python train.py --encoder_arch="convnext" --model="image captioner" --dataset="rosettes with rotational symmetry" --train_examples=195000 --image_size=64 --crop_scale_min=0.8 --horizontal_flip=true --translate=0.12 --tokenizer="word" --vocab_size=28 --encoder_isotropic=false --encoder_norm="layernorm" --encoder_activation="quick_gelu" --encoder_mlp_ratio=4 --encoder_layer_scale_init=0.1 --encoder_inner_norm=false --encoder_drop_path=0.15 --encoder_patch_size=[4, 4] --encoder_conv_stem=false --encoder_depths=[3, 6, 6] --encoder_widths=[48, 96, 192] --encoder_kernel_size=3 --fusion="cross_attention" --label_smoothing=0.1 --decoder_width=192 --decoder_layers=10 --decoder_norm="layernorm" --decoder_norm_position="pre" --decoder_activation="geglu" --decoder_mlp_ratio=2 --decoder_head_dim=32 --decoder_fused_qkv=true --decoder_bias="none" --decoder_qk_norm=false --decoder_parallel_block=false --decoder_inner_norm=false --decoder_drop_path=0.15 --decoder_positions="learned" --decoder_cross_attention_every=2 --decoder_tie_embeddings=false --init="xavier_uniform" --residual_init="zero_last" --optimizer="soap" --beta2=0.999 --lr=0.0027 --beta1=0.9 --shampoo_beta=0.999 --eps=1e-08 --precondition_frequency=32 --max_precond_dim=1024 --one_sided=false --adamw_lr_other_params=0.00077 --steps=6200 --batch_size=128 --epochs=4.1 --lr_schedule="step" --warmup_steps=310 --weight_decay=0.4 --adamw_weight_decay_other_params=0.05
Rows from block 7 of the image encoder of a small image captioner, named by matrix and row number. Rows with one number belong to one neuron. Each number is 500 + 25 x the weight over its row's rms, rounded and kept within 0 to 999. All counts start at 0. Numbers have three digits each.
Before each neuron's rows are labels from the 100 images, of 14976, where the neuron reaches its highest value: "place" is the part of the image that holds the peak. Only what is clearly more common there than usual is listed. The data: rosettes with rotational symmetry.
# fc1: MLP up (encoder.blocks.7.mlp.fc1.weight, 384x96), inputs 48-95
# fc2: MLP down (encoder.blocks.7.mlp.fc2.weight, 96x384, transposed), outputs 48-95

place: top right
fc1.26:495504478447458509498505515505482531496466501466472522552458458504472496490459473526491469551458503474507515539479475475530473503519509476460491
fc2.26:514577497505519496497515518518533502465509517513503495493515458499482482496503517468480516494475501515527467499472507517491531501481529512521471

place: top centre
fc1.260:466491541501547540451500522451553509482450511488514484476498479534497505520545505528512481484539473488492520494495463492514496519526534492513500
fc2.260:485510504501513513494520493458500498499540531452497474491502488501495489502466505492461463507447478458541511505510534528497482502520473522537509

place: bottom centre
fc1.184:470478479502495467534513491491472501561487510529544472469493549509526505490487493455480502523494509527532448490503529491502477477520453496518474
fc2.184:459463489474510449492564517522473511529481482518530508496501463487546508490518490534524490547491492537481490436515458503521529511519503497477502

place: top centre; top left
fc1.84:470484534548493488471481491486507514467526515475496489494512500512472471519554521483515533494539504448495517541501492523527478526459491547509504
fc2.84:519459517561534471481535497498531499529519497475486480506519471488542518541507509481461476485515471483498541463519485489524516498514517497499495

place: top right
fc1.182:466519532520517509432497500462544491422509478494468519495559515512504477516516506492519508467519490449504459510507493513523511511493505463494530
fc2.182:495495481494544459549532500496479516525452498466518484522526493481543489493457468557519469533529474517461536503520493502498517493529479492508493

place: top right
fc1.127:527451487471498530501471501495527475472519449500507496513534507504540554512506532468496508494501520504489496436551503505485551513498487521491517
fc2.127:521445488480503451497453492491497488549526498466472499487464512484496460445497499490483491465494507470483484497574519548515505559507469503492523

place: top right; top centre
fc1.258:522515513446541505456509460511509491477482506489526520553512507508468492491474485466525533434510507493523466456469487533532518492467478509518498
fc2.258:522542491474508506480494498486504508452508560520498497457514501513491490459537493536482514476483500526508449486490519518504496519506453515528519

place: top centre; top right
fc1.334:509555506562447520439499477445419486487506498497481496470517489474515528473507474473480481533490499526491508476503480487518513498490449501506508
fc2.334:457474476508467492567495486504513497492477444527483526473492488484497511498508506472465498479486510516497523483502521460489493510442550503519545

place: bottom centre
fc1.219:475505515452520471501491438481497483509471506489518532509496513503504477482517549519477537451463515485458525466478491504507512473448507505525486
fc2.219:542472501545498525518515503471509462509509531497501485510520525543506483484552514464543513514519563511536507505503530495524489477519475496476521

place: middle left
fc1.315:474482466472510522491481456463517474545514569474514469515493491485507533512485492448476507522455463484484507462478498509515478495554458499540462
fc2.315:511465508558484503505515480507488484496504510521480486559513496497514510524484505510491517446510483500541501429512535531463494501477489561547495

place: top right
fc1.196:503509487497504530467532508470525494510460470489493514480519477555489441567483482504496474505516537484474499539509502514517532504470473494490434
fc2.196:544509483522529471521481446499501500522530511497460484513523476483495489523489466481512493515512543508501506508519537463516521438491527530494494

place: top centre
fc1.24:483488504504526500419495470499462524457510466477514536546502524494456519514517497474529498486514496478528496512534496520488487490503488484481479
fc2.24:511468487484450477524486460503497482522464459500511525508482536465574522496478470552528480508506466477481587501493499500486534568498499528501497

place: middle left
fc1.188:530525517509486464495488494523503472480500503534499490471505478468562456474476515490493474534537524530509483529495483513473496524546504489484506
fc2.188:513514476487515486494518465529550499527465467542534473502542490481473529504498543517508509538478467504500466469479507479484486484561464488484510

place: middle left
fc1.167:511491549448481498491510502502482490523470459478503482504512520510524468516502517449493533488457475481500496536480502476491505493493492502524515
fc2.167:512522446448511463528495503501500509514493487472527490488487513518469491502521481542490506565506465484486496484515467500508517481520454522522476

place: top centre; top right
fc1.174:469502564551512515437509504514464524479512531483506499527544492500489485522513501502520501482531461523472507484498468544551481493513504496520491
fc2.174:491469490519506493507554495535533503524509476514519510501512523464531508468521515523470518463500475535445469502492521480485499495544476462511510

place: top centre
fc1.147:516535539541555484431482469492493478518504489493529487526528516501467523505507522504524513491535501457514503490517497518541485500537453502484520
fc2.147:469464445523492496504484520496516464488456505537479489508513510533540522512487495505490492469538477488473456539508521470502508482494527484445513